{"model": "image flow-matching model", "dataset": "procedural textures in two colours, tilted and lit", "train_examples": 195000, "image_size": 32, "horizontal_flip": true, "conditioning": "none", "arch": "unet", "objective": "flow_matching", "cond_dim": 192, "logit_normal_time": false, "norm": "layernorm", "hidden_act": "silu", "widths": [48, 96, 192, 192], "blocks_per_level": 1, "scale_shift_norm": false, "attention": true, "upsampling": "transposed_conv", "init": "xavier_uniform", "residual_init": "none", "optimizer": "cautious_adamw", "learning_rate": 0.0036, "beta1": 0.9, "beta2": 0.99, "eps": 1e-08, "max_steps": 40000, "batch_size": 128, "epochs": 26.3, "lr_schedule": "cosine", "final_lr_fraction": 0.05, "warmup_steps": 1200, "weight_decay": 0.09}
Rows from block 5, named by matrix and row number. Rows with one number belong to one attention dimension. Each number is 128 + 32 x the weight over its row's rms, rounded and kept within 0 to 255. All counts start at 0. After the name is the row's rms in percent of the matrix's.
# q: attention query (model.mid.1.attn.q.weight, 192x192), inputs 96-191
# k: attention key (model.mid.1.attn.k.weight, 192x192), inputs 96-191
q.84 096 [153 128 157 118 141 137 123 101  72 174  80  98 154 144 130  98 121  81  78 143 107 193 101 112 134 103 201 115  90 202  86 143  70 167 162 118 143 103 155 148 163  86 134 162 112 108 162 138 120 111 131 155 119 154 159 108 123 121 152 129 167 226 130 119 147  78  64 133 143 185 131 127 111 147  55 174 143 102 134 142 113 103 136 146 132  80 129 105  56 104 142 152 172 112 120 109]
k.84 092 [141 120 132  94 136  74 122 108 111 143  96 178  72 127 145 194 119 120 115 171 195 124 123 121  74 108 152 112 143 113  92  90 128 187 135 137  84 183 165 150  96 124 117 102 139 183 125 210  86 123 164 174  90 111 111  97 102 148  95 104 143 109  94 108 161 116  54 172 138  72  97 143 133  97 199 154  88 133 192 102 107 149 126 167  96 134 170 143 160 107 117 128  95  81 111  68]
q.85 110 [137 124 124  69 158 136 159 125 116 111 106  83 148 117 107 160 163 105 101 139 104 179 109  95 135 112 163 129  67 163  81 182 120 179 136 107 161 115 103 172 125 114 119 179  95 127 176 189 167  88  98 175  70 141 157 130  92 131 174 162 143 196  88 102 162  92 125  69 108 165 101 110 191 139 124 105 152 101 156  94 140 152 102 109 164 101 122  64  96 106 136 140 130 111 172 120]
k.85 108 [129 152  96  55 163  88 145 133 123 140  51 110 131 118 141 141 139  72 163 188 132 148 145  90  89  94 184 140  94 137  69 136 160 230 109 162 130 176 127 177 108 140 156 110 133 137 182 233 135 126 120 185  91 108 148 133  98 145 166 133 137 175  60 106 184 130 116 116 116 114 107 158 141 124 134 105 131 118 167  80 109 174  91 149 163  95 122  64 131 131 109 107 125  94 136  81]
q.86 102 [132 158 175 149 140 131  70 142 104 143  68 158 184 153 146 177  88  99 114  64 157 134  69 120 170  85 100 113 159 152 172  95  66 158  89 151 142 115 160  78 139 126 158  92 127  95 149  89 144 112 129 143 202 128 183 155 119 119 159 103 136 140 181 163 143 123  97  99  77 130 177  96 120 137 105 122 124 124 115 131 170 106 176 190  72 102  68 108 101 126 105 136 157 120  95 150]
k.86 101 [185 131 148 122 153 127 154 164 117 128  79 195 157 127 135 150  90 180 165  99 133 152  85 119 181 110 114 151 164 131 195  52 122 121 126 131 116 133 162 159 137  63 103  72  72 113 117 122 126 118 133 124 143 111  67 125 114 105 123 113 127 133 166 173 159 129  78 120 103 138 166 104 158 140 121 137 103 156  91 178 160 127 152 145 104 148  89 125 102 122 105 119 138 106  70 102]
q.87 097 [112 115  98 194 105 123 119 141 158 101 187 153  80  85 145  99 129 163 154 142 128  56 179 165 107 158  83 165 160  52 128 114 174  65 103 152 100 142 126 123 119 158 144 121 165 184 100 101 130 152 140  72 137 135  62 131 163 115  90 111 101  52 154 131  93 181 155 166 155  98 108 161  80 113 160 122 112 160 120 145  87 107 107 104 157 156 128 185 172 161 114  92  94 159 109 130]
k.87 089 [ 91 115 162 196  95 164 102 163 142 127 218 110 132 135  90  83 146 146  84  96 112 127 147 141 149 161  83 144 106  93 147 173 132  47  94 113 142  44 102  86 173 135 142 178 139 133  96  40 154 126 127  52 144 171 137 137 182 119 137 124 128 106 168 141  63 171 166 131 146 165 126 107 116 135  80 131 173 108  64 140 143  60 135 109 143 108 144 134 111 155 150 130 139 184 138 193]
q.88 103 [132 152 168 159 122 127  81 130 112 159  93 180 159 160 153 136  67 123 141  85 167 122  89 138 152 100  87 107 190 138 191  76  91 124 108 148 125 125 179  69 135 136 143  69 139  92 103  60 117 136 148 123 222 117 157 143 138 119 112  87 125 102 181 160 117 134 109 156 103 114 191 113  87 126 130 147 108 140 102 153 143 107 185 184  49 127 100 152 126 129 109 135 156 131  82 136]
k.88 101 [169 118 158 169 125 159 135 139 128 124 128 182 147 139 134 135  98 198 138  72 133 130  87 140 192 132  78 122 190 120 210  68  93  61 150 111 115 118 157 114 141  72  74  89  85 114  89  72 111 123 140 110 162 138  89 121 133 108  94 125 122 109 189 164 130 125  87 127 123 131 169  82 139 140 134 156 105 159  98 193 156 104 170 125  84 181 113 171 110 103 118 135 133 125  88 134]
q.89 101 [125 133 129 198 105 122 101 144 140 127 149 168 100 110 154 106  94 146 153 125 153  58 157 160 123 139  79 140 177  66 157  87 134  79  89 160  90 141 150  93 131 149 150  95 174 161  94  79 110 156 159  80 173 122  84 130 168 118  94  98 112  54 175 150  97 181 130 173 144  98 137 151  68 117 132 132 110 161 101 148 107 101 139 149 111 147 121 181 163 169 109 113 119 148  82 130]
k.89 093 [118 113 173 208  96 171 107 161 147 126 207 137 133 136  97 100 126 177  88  85 129 127 121 155 169 160  79 142 139 100 183 129 110  33 113 101 125  50 122  96 158 101 113 158 126 130  80  16 142 120 146  54 156 169 107 125 175 112 117 118 136  85 192 159  75 157 138 138 145 158 131  92 124 134 103 147 149 130  55 171 161  65 161 121 112 139 125 154 111 138 148 132 143 163 106 187]
q.90 103 [146 155 180 125 141 124  81 131  94 179  63 147 182 181 151 155  83  91 116  75 170 150  69 122 161  83 128  85 162 178 170 104  70 165 110 147 142 126 168  79 130 118 138  83 115  72 132  88 126 111 145 156 201 125 178 148 108 123 152 109 150 155 161 161 147  99  92 114  81 127 193  91 106 142  96 146 125 123 121 129 169 113 179 191  62  98  95 108  85 113 107 149 171 114  95 136]
k.90 109 [198 139 140 109 161 124 161 128 113 139  73 183 149 135 160 162  84 179 164 111 158 119  73 138 160 106 123 125 172 153 189  58 102 123 173 136 108 171 179 150 133  80  89  71  83 105 115 135 113 124 146 150 147 107  72 110 111 101  91 117 124 127 150 153 167  97  75 130 109 127 172 110 140 149 154 147  91 170 134 165 148 147 146 148  76 167 107 138 102 104 111 140 128  85  74  89]
q.91 102 [111 104  74 132 115 129 178 125 157  81 192 104  75  78 107  99 173 161 139 184  88 104 189 137  94 170 137 170  89  83  80 157 184  96 146 108 112 137  91 182 130 136 114 171 140 182 122 173 130 141 119 107  53 132  74 106 142 132 108 150 110 105  92  94 111 153 167 140 175 127  60 165 149 115 156 110 135 134 139 126  85 142  75  67 196 153 164 145 169 141 150 110  90 143 159 116]
k.91 105 [ 56 125 113 137  98 125 101 120 141 118 180  70 108 125 102  99 165  69  94 152 109 135 184 126  91 145 141 134  81 105  62 208 154 142  89 130 138  90  78 108 121 180 169 186 172 147 148 125 142 130 118 110 108 154 179 141 146 148 169 138 132 132 101 104  92 157 177 132 150 129  84 152 112 110 101 108 163  90 130  87 113 112 105 112 173  84 147 114 153 154 149 111 127 166 174 160]
q.92 100 [150 154 185 115 147 129  87 129  92 176  59 140 185 184 149 158  85  90 113  82 167 155  75 118 158  82 134  84 151 192 164 111  61 172 113 142 145 120 161  86 133 112 137  88 113  67 140 104 132 104 140 164 188 127 181 147 106 120 154 112 149 170 153 157 149  91  91 110  79 134 195  89 119 149  90 142 130 113 124 120 167 120 178 186  63  96  90  93  73 112 109 157 174 105 100 135]
k.92 105 [194 143 135  99 161 115 162 126 108 140  58 179 145 130 159 163  87 170 163 124 158 121  75 132 154 101 133 123 166 154 179  54 107 137 171 131 107 178 180 158 129  80  93  64  87 108 120 153 107 121 143 160 138 102  78 114 104 106  93 123 131 135 136 155 175 100  74 126 112 123 161 118 149 146 162 149  89 163 142 155 145 156 140 150  76 170 108 132 105 103 105 141 124  75  72  81]
q.93 093 [123 116  93 183 117 123 135 142 158  93 195 152  69  80 150  92 139 166 158 146 128  61 179 168  98 156  95 160 162  48 124 121 177  60 114 154  89 143 121 138 111 152 144 133 169 187 105 104 142 146 142  81 126 132  62 124 154 117  87 117 100  47 149 116  91 181 155 171 162 106 106 162  77 124 170 125 110 161 116 140  87 117  96 107 163 165 145 185 175 164 123  97  90 155 124 126]
k.93 089 [ 74 114 152 196  96 160  95 167 144 127 219  97 123 139  89  80 161 137  73 106 101 120 152 139 135 163  84 132 104  89 133 183 137  50  92 105 142  55 100  73 173 137 142 173 142 128  95  39 147 132 123  74 145 178 148 138 183 131 139 143 127 103 154 124  61 161 159 129 142 160 127 112 110 134  94 130 178 100  75 137 141  57 134 100 146 117 156 129 115 152 153 137 137 177 153 199]
q.94 100 [127 101  86 119 127 131 182 127 158  82 193  97  69  84 112  95 172 160 138 196  97 117 189 143  86 169 142 167  93 100  79 161 178  98 148 108 107 132  91 187 120 126 117 177 142 167 129 178 132 131 121 116  48 129  68 101 141 126 102 155 114 115  78  88 114 138 156 137 179 137  67 159 143 132 153 109 135 132 136 117  79 150  76  66 195 154 165 132 151 148 145 122  92 130 159 111]
k.94 106 [ 66 123 117 143  98 118  96 127 137 131 167  64  93 123 100  94 180  75  84 172 108 123 177 123  86 149 140 124  84 101  60 199 161 144 102 121 135 103  90 102 136 174 166 178 179 149 138 135 126 123 114 122 103 151 197 152 151 165 160 155 146 131  86  92 104 149 154 133 149 118  86 151 117 103 130 104 163  86 143  79 110 114 104 108 158 104 164 115 148 144 137 127 123 154 175 161]
q.95 090 [147 144 182  93 154 139 104 131 101 148  58 117 184 163 114 174 118  84  93 110 138 196  77 102 159  89 142  98 106 212 138 137  55 192 119 127 155  99 131 116 146  94 137 123  97  84 166 125 147  91 114 173 146 133 186 136 116 129 169 128 149 210 120 144 163  95  81  82  99 157 159  92 154 140  76 120 147  88 135 114 168 123 167 169  89  85  88  59  80 106 120 159 166  87 120 137]
k.95 085 [182 118 119  68 157 100 140 129 108 131  32 175 113 111 154 161 126 131 165 159 139 142 102 114 129  94 150 137 166 146 137  46 124 184 144 134 103 190 164 186  98  90 125  58 113 146 143 204 100 110 122 180 108  80 108 136  97 140 107 118 136 147 106 145 173 120  61 117 101  98 119 142 150 119 176 118  99 147 170 130 119 178 140 152 109 162 111 128 128  99  72 131 119  77 103  67]
q.96 098 [116 192 128 117  95 170 112 169 100 127  67  85 149 148  86  34 131 130 118 144 123 165 132  79 156  98 107 101  84 125 127  84 176 176 118 174 136 119 109 121 180 116 180 141 126 116 125 125 110 161 147 138 135 126 173 132 197 149 143 168 168 180 100 103 202 169  96 138 128 148 146 141 161 113 127  54 146 117 137  39 150  42 109 146 137  61 148  74  75 141  80 140 172 114 140 122]
k.96 093 [151 175 173  84 157  72 136 184 113 116 100 126  80 146 136 170 169 100 183 141 128 177  81  91 163 130 134 171  65 152 144 127 142 147  89 161  79 143 157 145 121 140 169  96 132 133 173 183 122 111 167 108 137 170  80 112 135 137 127 165 118 135 144 107 181 123 145 101 105 158 101 137  98 125  76  78 126 175 143  99 151 131 111  77 180 163 115  21 111 134  92  90 128  70 117 130]
q.97 106 [146 142 126 125 110 119 137  85 140 127 106  91 163 122 216 203 122  92 101  91 106 106 116 122 139 206 103 116 145 179 137 162 169 116 116 118 152 154 135  81 121 178  95 101 145  97 135 103 109 123 133 112 134 100 182 120  31 129 171 183 133 128 166 183 174  81 152 146 123 120 159 137 170 148 113 146  97 148 159 155 150 167 109 114  88 132 145 146 160  85 133 165 115 177 157 149]
k.97 111 [ 93 134 106 101 128 171 128 155 109 132 105 126 176 170 115 119 141 123 126 103  91  96 101 130 144 141 140 107 132 195 158 114 159 112 140 136 199  96  70  93 167 147 171  97 106  49 109  78 112 161  62 114 157 160 203 155 139 101 193 173 173 142 114 153 199 122 121 112 107 140 190 108 190 128 129 113 179  81  85 154 163 110 142  86  89 124 186 121 122 113 120 170 116 152 156 190]
q.98 099 [114 193 131 118  93 169 109 167 101 125  69  87 148 147  89  37 133 130 115 141 125 165 133  82 156  99 104 102  88 125 127  85 175 175 117 174 134 121 110 117 179 119 180 138 128 113 125 126 108 162 147 137 134 124 175 131 197 151 146 169 168 182 102 105 206 170  94 142 127 149 145 141 162 112 128  54 148 121 136  40 151  42 109 147 136  62 153  77  76 142  84 141 172 115 142 123]
k.98 094 [147 172 167  85 154  72 134 186 112 117  99 127  80 150 133 171 172  97 183 136 125 173  76  90 161 129 135 169  66 152 143 124 144 146  90 161  83 143 157 140 120 141 173  90 133 131 171 180 122 109 164 104 141 173  81 113 134 138 130 169 120 131 148 109 183 124 146 102 104 159 104 136  97 121  74  79 128 176 143  99 153 131 111  77 181 160 119  24 111 133  90  87 128  72 116 133]
q.99 099 [137  69 126 140 160  93 144  83 155 128 178 162 114 112 177 231 122 122 132 104 125  90 116 171 107 171 141 149 175 142 126 175  92  75 136  77 122 135 142 126  81 149  75 116 131 135 138 118 145  94 103 110 133 133  99 126  51 104 123  96  88  76 157 164  67  83 171 119 126 103 124 113 104 145 122 202 103 137 122 211 116 209 144 100 117 190 109 178 179 107 171 122  83 152 126 141]
k.99 093 [ 90  85  77 166 111 188 117  86 137 137 149 132 174 112 121  89  93 151  76 116 114  73 176 168  96 122 120  88 187 113 120 119 120 107 163  98 185 106  92 115 145 117 108 155 123 110  86  66 141 151  77 140 125  83 188 156 129 115 144  93 144 121 101 152  94 135 114 142 150 106 158 111 166 124 182 171 142  73 101 155 112 116 148 171  73  90 149 230 142 123 159 168 126 188 146 138]
q.100 097 [142  75 121 139 154  94 144  78 150 129 165 149 120 109 193 233 123 112 125 100 116  88 118 174 106 177 141 143 183 141 131 170  99  77 134  74 122 139 148 117  86 151  71 120 141 129 137 115 135  89 109 108 134 131 112 122  41 104 133 106  92  74 165 170  82  80 169 121 126 107 127 116 109 145 113 203 100 141 133 208 117 208 143 104 118 183 116 178 181 105 170 132  85 163 126 138]
k.100 091 [ 86  90  77 149 111 191 115 103 123 141 144 132 178 125 122  86  99 148  76 110 114  73 167 165  97 125 129  81 184 117 128 118 129 105 167 105 197 103  89  99 148 114 116 143 124  96  78  55 133 153  67 136 129  99 195 160 131 113 160 106 155 129 102 159 115 137 107 143 146 112 171 103 176 118 174 160 150  67  99 160 128 114 142 165  66  90 161 219 140 114 153 166 126 185 142 145]
q.101 105 [ 94 138 145 136 150 136 133 182 111 104 132 154 109 155  26  58 120 157 143 179 166 160 133 112 139  65 128 138 112  96 126 108 119 149 122 167 106 102 109 166 146  96 183 135 104 144 133 133 158 142 134 133 143 147  91 149 245 119 103  91 133 148  79  75 103 186 100 121 128 130 129 106 110 116 151  93 152  91  73  82 143  73 116 138 124 121 106  90  74 168 106 105 157  80 103 142]
k.101 108 [168 139 158 155 150  85 107 125 164  73 136 149  69  90 141 167 119 136 141 155 150 142 130 127 144 106  96 173 108  85 113 126  98 148 100 134  40 153 171 165  99 114 138 153 139 200 180 192 160 103 192 124 127  81  53 114 137 138  54  78  76 107 134  95  68 130 146 101 144 131  71 147  72 149 125 130  84 197 146 102 111 132 126 160 178 161  58 103 132 166 134  81 134  97 100  88]
q.102 102 [ 89  85 133 145 166 118 137 140 144 117 175 184  86 133  64 128 138 148 151 147 166 129 137 163 115  98 152 159 131 102 118 140  91 124 143 104 128 106 115 167 109 109 124 128 103 161 129 136 173 126  98  98 140 144  65 141 189 116 101  44  92 112  96 123  32 158 139 108 118 110 113 100  73 111 147 149 133  97  69 137 127 150 153 109 137 173  97 143 119 142 148  89 107 100 126 144]
k.102 101 [137  94 117 177 128 127 106 105 148 109 154 143 113  73 119 126 120 157 110 135 145 117 176 147  93  94 107 140 154  54  85 126  89 132 137 104 108 136 162 151  97 117 103 185 158 213 124 135 174 120 127 132 110  49 109 139 120 143  65  58  77 100 112 117  38 158 129 138 145 112  85 124 112 135 172 162 106 123 125 119  74 134 143 181 128 109  79 179 150 172 150 121 130 127 132  84]
q.103 113 [119 162 138 122 118 142 103 196  93 123 138 120 107 119  71  39 123 140 134 164 147 169 148 133 127  61 135 111 124  86 138  95 112 171 116 189 101 136 149 144 152  90 179 137 115 144 113 148 109 145 176 161 132 150 107 114 200 144 114 131 167 146 128  82 153 170  71 130 131 157 106 129 108  91 152  74 166 139 124  78 126  51 113 187 148  92 144 114  91 162 124 113 171 109  93 109]
k.103 120 [162 136 160 118 139  66 141 162 117 126 126 127  89 137 134 149 139 112 163 139 147 171  79 116 138 128 120 154 123  87 145 143 139 140 125 154  69 174 193 114  86 103 119  98 109 157 146 172 130  75 206 120 144 176  60  94 148 154 108 148 124 102 185 109 129 127 122 133 122 139 121 144  66 120  79 112  99 198 148 109 145 128 111 123 191 152  92  91 127  96 107  72 174  93  63 110]
q.104 101 [ 98  75 133 144 170 108 138 138 143 120 183 184  86 129  80 144 135 147 159 144 166 120 135 166 108 101 155 155 139 101 119 149  87 117 148 106 125 107 122 161 103 104 109 128 106 165 127 138 170 119 106 106 138 149  61 139 164 123 101  45  86 106 106 123  25 150 145 106 120 113 109 100  78 114 147 160 126 102  75 150 121 164 150 110 138 185 103 152 132 134 162  89 104 105 120 140]
k.104 101 [135  88 114 172 126 138 114  93 144 115 156 140 122  76 119 121 105 157 104 134 149 114 174 157  88  99 107 132 166  59  91 129  94 133 142  97 114 135 153 151 100 114  93 185 152 207 121 129 171 123 125 136 106  53 117 139 123 138  65  58  82 102 117 120  34 154 121 146 143 105  95 124 121 139 173 170 107 114 125 126  71 136 140 182 119 106  84 190 148 160 154 129 134 139 125  82]
q.105 104 [155 144 120 121 107 121 137  86 136 136 103  83 164 117 220 193 120  93 106  91  98 109 116 118 137 199 106 112 141 174 137 151 167 118 119 119 148 154 140  82 119 173  92 110 148 101 132 115  94 125 134 121 122 103 181 112  29 135 167 194 139 130 163 170 189  75 146 141 129 128 148 149 168 145 109 141 100 155 174 152 143 161 112 121 109 123 149 144 162  93 131 164 116 170 152 133]
k.105 107 [100 138 106  96 128 159 146 147 108 149 106 113 174 178 119 113 143 114 130 105  97 103  97 125 139 154 149 101 131 203 158 124 164 113 140 139 195 101  75  93 168 142 158  92 102  40 106  84 103 152  73 122 148 176 200 141 133 100 192 186 181 149 122 151 209 115 120 120 106 136 193 115 179 120 115 111 173  85  94 151 166 117 129  83  94 121 186 117 118  97 117 170 115 152 152 184]
q.106 098 [145  72 120 136 153  90 145  79 153 132 174 156 114 104 190 230 125 118 131 104 118  88 119 174 103 172 146 147 174 137 130 169  93  77 136  73 118 139 146 127  79 145  69 120 138 136 135 125 137  91 109 111 129 131 101 123  42 108 122 101  91  74 159 164  73  81 168 120 127 106 119 116 106 145 113 207 101 143 135 209 110 213 149 106 123 184 114 182 187 108 173 126  85 154 124 132]
k.106 093 [ 98  89  79 160 104 190 123  91 130 150 151 125 182 123 125  77  90 153  71 113 122  80 175 162  92 128 127  83 188 115 126 126 123 104 169 103 192 109  93 106 149 117 101 151 121 102  74  64 132 147  73 148 120  92 188 150 121 118 149  99 150 129 105 159 103 133 111 155 152 106 166 107 171 120 175 165 145  72 109 159 114 122 140 170  68  89 152 227 141 114 156 172 126 188 141 136]
q.107 102 [ 97  66 137 143 174 101 145 114 157 125 180 179  98 119 106 182 135 143 155 129 150 110 130 166 107 127 144 151 139 128 110 164  95  96 143  89 136 115 116 153 102 135  97 113 113 155 143 136 174 124  93 104 136 137  74 140 130 121 102  50  77  97 112 135  31 130 168 108 112 105 123 103  88 125 142 177 116 103  86 174 128 189 144  90 124 199  95 154 142 125 158 101  85 115 138 156]
k.107 101 [115  85  97 185 120 162 114  80 147 114 151 144 140  79 114 118 102 158  99 120 136 102 186 163  86 104 107 119 165  87  99 125 103 126 143  95 143 117 125 144 125 130 107 184 146 175 115 108 161 144 100 135 113  51 143 148 118 129  79  53  98 110  97 127  44 150 122 138 141  99 118 122 140 142 185 183 110  91 117 133  80 133 148 178 102 101 104 208 145 161 152 147 122 154 147 104]
q.108 105 [162 149 115 111  98 122 130 100 126 145 101  79 163 113 218 169 123  99 104  90  94 115 125 113 134 182 112 102 136 167 141 140 158 121 122 130 139 156 146  83 128 160 100 123 151  96 124 128  85 132 148 142 110 105 183 107  31 145 157 204 149 131 165 158 199  76 140 143 134 142 132 161 172 141 107 134 116 165 189 150 132 140 114 134 126 107 160 142 167 102 134 163 121 165 137 112]
k.108 107 [103 146 110  92 120 148 162 141  99 165 108 105 163 184 126 110 147 103 139 108  99 127  91 119 142 167 165 100 129 194 157 129 176 114 143 141 183 114  85  94 158 140 137  86  97  38 108  89  89 140  99 129 143 202 180 123 126 113 199 195 192 155 140 147 213 108 122 127 112 138 185 124 166 111  97 105 158 100 118 149 171 125 123  78 109 123 184 110 114  75 108 153 133 145 138 170]
q.109 104 [169 172 125 116  93 133 117 124 115 134  89  77 171 117 191 138 113  97  98 103  94 132 122 107 140 159 109  98 140 146 139 130 163 131 110 155 121 159 158  87 144 147 135 123 156  94 127 118  83 133 163 147 122 110 182 113  70 140 164 210 163 129 174 144 221 104 114 155 135 149 145 152 175 137 108 114 127 160 178 127 139 106  92 154 110  84 158 130 141 109 115 163 148 166 124 115]
k.109 104 [120 157 130  80 130 128 140 160 109 147  95 121 146 186 134 134 135  93 145 115 116 133  73 109 168 159 146 116 110 189 174 126 172 120 125 152 147 128 105  94 155 136 164  68  94  44 132 112  84 132 131 117 156 210 143 124 142 120 197 195 178 146 154 137 222 106 127 117 113 153 180 126 148 117  87  97 149 136 126 143 187 118 118  81 130 136 170  85 111  79 107 127 138 130 118 178]
q.110 104 [156  95 112 122 116 113 133  59 156 157 127 122 131 103 214 203 135 114 125  83  86  88 121 144 111 193 137 129 137 157 127 148 125  93 142  70 147 146 136 113 104 160  61 130 156 126 123 127 109 110 109 113 107 112 159 107  19 136 147 146 104 102 161 173 130  73 167 124 129 120 114 147 132 143  97 181  97 150 182 190  95 201 164 105 142 149 137 166 189  95 153 142  82 161 158 107]
k.110 105 [ 84 112  95 115  97 182 147 108  99 190 124 103 184 151 114  82 122 131 104 107 111 106 146 133  97 145 164  80 149 166 131 134 140 102 160 103 221 106  77 117 159 149 102 121 130  75  75  61 101 166  50 145 106 141 212 143 100 114 184 154 166 160 109 162 163 125 122 165 124 116 165 107 182 108 150 137 161  43 130 151 125 142 134 120  67  89 192 171 127 103 132 181 104 165 170 147]
q.111 099 [145 192 121 112  86 163 114 133 107 124  64  74 163 143 153  82 120 108  99 121  94 142 123  77 151 144  96 106 106 145 137  99 175 153 111 161 128 133 123  98 163 142 162 134 148  99 127 107  94 142 144 140 124 116 200 126 131 130 155 208 169 171 129 124 234 128 107 148 139 140 150 151 178 133 113  80 133 142 161  79 141  72 109 142 118  61 151  89 104 133  82 160 162 139 141 122]
k.111 097 [134 177 150  81 143  96 135 175 113 126  96 114 114 178 135 147 161 100 165 132 104 147  73  94 174 148 141 139  72 187 157 121 156 129 105 163 121 123 116 121 142 141 173  71 119  77 149 148 102 121 136 113 144 191 129 121 143 119 174 197 157 149 137 124 216 112 140 101 109 156 136 132 125 115  81  72 146 155 139 119 178 122 118  67 147 161 157  40 109 113 100 114 113 101 129 164]
q.112 105 [ 96 139 143 137 152 136 134 183 110 105 135 151 109 152  28  58 119 156 144 176 168 161 134 113 138  65 131 137 115  94 126 106 119 150 122 168 105 102 110 166 145  95 182 137 105 144 133 132 157 140 135 134 144 148  89 146 243 119 103  90 136 146  82  75 102 184  98 121 127 131 130 105 108 117 151  92 154  94  75  82 144  72 113 139 125 121 106  93  74 166 107 104 158  81 102 142]
k.112 108 [169 139 160 155 151  85 106 125 166  73 136 148  70  92 143 168 119 136 140 156 150 142 128 128 145 106  94 173 110  84 115 126 100 147 101 136  40 154 173 162  98 110 138 152 139 198 177 192 161 101 193 125 128  82  52 114 140 141  56  80  77 106 137  94  69 128 144 102 143 131  75 146  70 149 126 131  83 199 146 102 113 131 124 160 178 161  58 105 133 164 135  80 137  97  96  89]
q.113 099 [115 186 130 116  94 166 111 172 102 128  74  92 145 142  81  27 133 131 121 150 128 166 137  82 154  88 113 106  79 119 129  81 167 178 119 176 135 120 110 125 178 110 182 139 127 118 118 134 110 162 151 143 128 123 164 133 205 152 137 162 168 181  98  96 195 171  90 141 130 152 136 142 155 111 132  53 153 119 136  46 142  41 112 151 139  65 151  79  76 146  85 136 172 107 137 117]
k.113 093 [155 169 175  89 149  67 135 176 114 123 105 127  79 145 134 170 170 100 181 136 135 181  81  88 160 131 136 167  67 148 133 133 139 147  91 156  73 149 160 141 115 144 156  95 133 140 170 185 116 111 174 109 133 174  74 105 129 140 122 170 117 132 152 105 169 123 146 109 106 154 100 144  92 125  71  81 121 177 153  99 148 136 107  81 185 162 114  25 114 134  93  87 129  68 115 122]
q.114 107 [118 121 129 125 141 135 121 179 109 133 149 159  96 129  49  46 133 164 158 169 144 153 141 136 117  51 161 132 115  75 127  87  88 145 137 152  96 109 126 176 130  73 157 158 108 158 117 154 138 129 135 151 123 153  76 130 217 131  88  88 133 128  98  70  92 170  97 108 135 146  93 126  89 110 139 103 161 122 104 101 107  79 143 156 168 117 119 112  99 173 125  92 151  83  90 103]
k.114 113 [172 130 150 149 131  75 136 111 151 128 148 122  80 100 148 133 118 125 137 156 170 166 146 128 114 125 123 146 128  61 105 147 107 141 116 132  57 160 189 155  87  97  82 148 139 194 144 180 137  84 207 138 104 117  52  94 121 157  71 101  92 112 152 106  70 134 125 145 147 120  75 150  54 127 114 134  77 187 170 101 109 143 109 165 170 136  70 129 134 127 135  80 150 102  87  74]
q.115 099 [123 191 125 114  88 167 111 161 105 137  62  86 149 148  95  34 133 131 121 145 114 157 130  76 156 102 113 110  71 131 128  80 176 173 116 164 137 119 108 124 177 114 174 144 131 118 117 136 106 164 145 145 123 118 175 132 188 156 140 171 168 184  96  99 205 165  98 141 136 146 133 148 163 117 124  56 144 121 152  44 137  52 117 143 143  62 151  73  84 145  86 143 166 110 145 112]
k.115 091 [155 173 176  79 144  73 150 168 115 128 105 116  87 152 141 158 166 101 179 139 132 180  79  82 159 138 144 161  61 166 141 135 136 142  93 151  84 138 148 150 122 146 149  94 137 130 168 186 112 116 162 120 123 173  86 105 116 132 125 171 119 147 140 111 181 110 149 109 103 152  97 144 100 124  76  76 122 169 160 101 147 143 112  71 174 167 122  23 113 133  91  98 114  72 128 127]
q.116 107 [ 97  68 133 140 171 104 150 111 156 129 174 179  98 125 103 178 136 148 156 135 146 109 127 156 110 130 142 151 130 130 114 159  99  98 145  84 138 108 109 159 102 131  98 120 111 158 146 137 173 127  87 105 133 139  77 142 129 120  97  48  75 105 103 128  30 128 170 107 115 100 123 104  92 128 141 173 113 101  90 168 123 190 150  86 127 194  93 145 141 126 151 101  85 108 140 154]
k.116 106 [121  92 104 180 122 164 117  76 148 114 151 142 135  77 118 113 102 161 104 124 136 106 190 159  89 107 104 122 160  93  99 127  98 131 137  92 137 117 125 156 124 129 102 189 151 175 116 118 164 142  98 141 106  54 143 147 114 126  75  52  95 117  91 128  42 146 122 139 139  94 107 122 141 144 189 182 113  92 121 131  76 136 142 177 103 109 106 201 143 165 153 152 116 148 154 102]
q.117 103 [151 167 124 123 103 129 127 105 128 128  84  82 172 124 194 160 117  97  98 103  98 122 118  97 146 185  96 101 123 167 132 140 177 126 108 139 139 155 139  85 142 172 121 113 157  91 138 109  92 139 145 130 119 103 194 120  60 134 166 206 152 144 151 152 215  95 140 147 131 132 159 151 182 143 111 122 107 152 175 128 149 127  92 130 102  94 149 120 145 101 112 169 126 167 152 137]
k.117 104 [110 152 120  93 139 146 139 154 112 137  90 123 159 184 128 135 146 102 147 110  97 113  86 117 165 157 144 116 104 209 169 118 166 120 124 148 174 109  81 105 163 149 175  80 102  43 132 102  93 148  92 119 156 191 169 140 138 107 194 187 179 151 128 142 223 108 134 109 102 150 177 118 165 122 104  98 157 112 113 140 176 111 128  74 114 136 175  85 107  98 106 145 120 137 147 190]
q.118 104 [ 95 135 142 136 148 137 134 177 112 110 132 154 107 153  25  57 123 158 146 178 165 158 133 111 137  66 132 139 105  94 122 106 118 147 123 161 107 100 105 167 144  94 183 140 107 147 133 135 157 146 131 135 138 146  90 149 243 123 100  89 130 150  71  71 102 186 104 117 130 129 122 109 107 118 151  91 153  91  77  82 138  76 123 134 129 121 107  90  77 169 106 103 153  77 106 138]
k.118 108 [166 138 159 155 147  84 110 116 162  82 137 143  72  90 140 164 118 136 139 156 153 145 133 125 142 105  98 170 107  86 109 128  95 148 100 131  42 152 167 174 101 114 130 158 143 200 177 195 156 104 189 128 118  77  53 114 131 140  52  77  73 112 132  94  64 123 149 107 144 128  67 147  75 150 127 134  81 190 154 101 103 139 125 161 176 162  56 107 130 169 136  86 129  97 105  85]